From a checkpoint of a small class-conditioned image diffusion model.
Model: 11M parameters, 48-pixel images, arch uvit, norm layernorm, activation relu, patch size [4, 4], width 320.
Training: soap at rate 0.003, 17000 steps, batches of 128.
Data: trained on dashed paths with two dots that lie on the same path or on different ones, 295000 training examples, 7.4 epochs.
Rows from block 5 of a small class-conditioned image diffusion model, named by matrix and row number. Rows with one number belong to one neuron. Each number is 128 + 24 x the weight over its row's rms, rounded and kept within 0 to 255. All counts start at 0. Numbers have three digits each.
After each neuron's rows are labels from the 100 images, of 14976 (inputs lightly noised), where the neuron reaches its highest value: "strongest on" is what is common among them. Only what is clearly more common there than usual is listed. The data: dashed paths with two dots that lie on the same path or on different ones. In brackets: how many of the 100.
# fc1: MLP up (model.blocks.5.mlp.fc1.weight, 640x320), inputs 0-106
# fc2: MLP down (model.blocks.5.mlp.fc2.weight, 320x640, transposed), outputs 0-106

fc1.527:147110137150111147143167155100082189118173115131077117110112094127114160118157118056117167129141145135121149135132117133157100102094068092111085147121098144163127153119143113141134103146128098113119119142175122149092128087123097138153153102115131113105156106110129120126113128122150139184120124134143121103158140145122118
fc2.527:134166150119124061131139153164124117174113166131159122115169122141121143138104180152128123151132110142124133109140146147168130154176098092166157114132168092139104108122135174147119095105124163126148141132111149120113101144147131127105143123132094140141119113125114114128140175124125133094148092120144137127144142152100101
strongest on: many distractors (79)

fc1.26:103148165146127086144104124133136138145097149126088157116192125138094080080167109107098121121174109114117090124127115128095142153145098124148185146119111090152115136105098134180094128134132089119162130110108154116136108123121117136136147144085076143140140099105134112116156128166088135132097159130099109109132122098101166
fc2.26:130165112129097139141092111149146117128108158114129127108172114152147145136115118103104193136119118155118175090095099119116132138123133104131127146136136140120128141098108138122155117096124086116087149152117134179134127109078099113142167106145161098197111108119153095144143097139175122163109098122136121066109107088124157
strongest on: dots: different paths (76)

fc1.593:133113140145124087119132114124089100158137121117164090107163112094127153121115178100129148121146096129152131127133143083092057128150136183151149119106095101086113134123104111129132142122162114115068130114116129102110140139153119109150113130116102117137131151117130103116144111141154147107143156158130132132160142140169108
fc2.593:138105115092155163128139129140180166119136120115103153164108157161117124106120097145146135121129125163111123151137167183159188139114121073141103131153137136132142079119150123123135114142148150168134155170136151109107095133158130141101131128149191116105146094155133130135094105098081113141101130132125119139071130163078129
strongest on: many distractors (93)

fc1.77:112123126147126118116100138137149147164098112082078122149138113153056122119157110125138117138124127126132124082137104113115177097102096125180170121159126085111148144128146133141117139102141104090135087113102142099138141129086119060111113147112171127101100099128186115147157147147153134148140141161156109102142117142112178
fc2.77:118109138099098157127114141159152089139125128124141136133120133130139103139147128093138113171136124122135140125089137113156120144160178140125134109161119063122165106132100144126115125201148160149142115106110085154134126121120119137113161103172085125147145180119121141127097149142124101106107098169148124099157132083125095
strongest on: dots: different paths (82)

fc1.555:092133140122135132146114119191112121106138098130133132133104137108153162091140112159159077169161139124133106087111140111165115155106118156152136144108129133119135120135137171116166094109124135114103117095142167140129103130040140098176124149131159174123111121143115115168139135137175131091113132143149164102095101128119122
fc2.555:129143151113155157158142134131116141152101117155155141123112139123157108112135120070102145103067120116138166137113090123140088075142112147156147135110089116125126129169085099144102161103106165137142133118124134141136147145151152080122123147140083161116091141126126131132096112127131152143159098128139105154155137100122121
strongest on: many distractors (83)

fc1.27:150083100149103107143171160143114139152124131122117164158141124163144096127139139160151122110113121109134111139116159104121093101151131138100126123126137099137114108130168126135118143139144122136137171128126127115135160101139103149165147133121180118148124117111091147140147128132208107114148115106120101084125109128088112
fc2.27:140129125149138161143118111175140101122156135133158085093172162125119122146143119138102101123088114172129097101122104093143141130122139156126114063147106142096131152139143118163131127104132122135133124109119163153120075168169119104172103124140139114175119143143151117140101148091136140101124113122166162124124145127067190
strongest on: many distractors (76)

fc1.528:134072136154088138149176134132107152151119107150117165132175103113101140187116098122124123130137116120128089111151119123133100074150116162147118180148069117104073143129139125166136130109123107193120111136106081134132103139153089132152111192112135148101142157138110145135097118138144143135105135152118148116072154154113148
fc2.528:102116108129111161134134107117141142152103129115113143127149105132106104144145140135149134137134115109126155116116169174103142112130113165112053122098110159155162146133179151150135140110111150121113121079135155155158147129120145152122161180120144169142147145127131174140124133092128151108098129146172118119138133127132128
strongest on: many distractors (77)

fc1.224:096126124093180101055166104122154146105127178122114088120169145136119174158113156160141145133140134128095142112101120081102086111153168118141149165096172114119144124133105092067162092134135179129138119146091112085160074156098104186126152079092136111107106179108115119115148136116145133155150141141111133118121133132086144
fc2.224:122147119094119097159127147121117126120130082122091118134086102119127137140166130103087127140140151127104137146112151178140088116129185103137126121132140168118124093066154159112156181131175060146157147153144116118095166079117133108128129162113125135131140105111161117113101147163104100083091107137118134098131103102119108
strongest on: many distractors (76)

fc1.635:099136098151166088106124106127102131103115163099125132172178163113094098103138109148136113138078131108116147139107126051194127112152097124156152142112128133114128115153110138107118129144099103121145110124165133146135147150130114122109181154116110120149164170133171126098138139163082139159154138173124105129161154158128148
fc2.635:138150117096130147099157117137154117136157167170153127130111110197175110133113098116169120121169121121120131144108116158137107080089102141140129118117148128110163109116154120068147122122134071108148133113084099135085111091130101173084085121118161096113103151090064127091142143156124156122153102126139085163096142137171103
strongest on: many distractors (77)

fc1.11:135094106104109161105088140123037116130123128094168159131146136116156140096119144115136139118111146076127123114128140139134174134156107120143133090121157135132129151113120096139140127160085175100125138176155181137107173125098103175085127157138142111121128158097120194128122103138121135117156114143117142104149174143107135
fc2.11:107124146122172104148131117159147063098109140163130153118161103113159099152123117165129173117117103178118125134097141112151135115153134093108101129115109139115125106116123143128115111158107118170125167116119124183131128167158150080163133107132175137111133094119099064127117122150118144106133125157108153057138117126152106
strongest on: many distractors (79)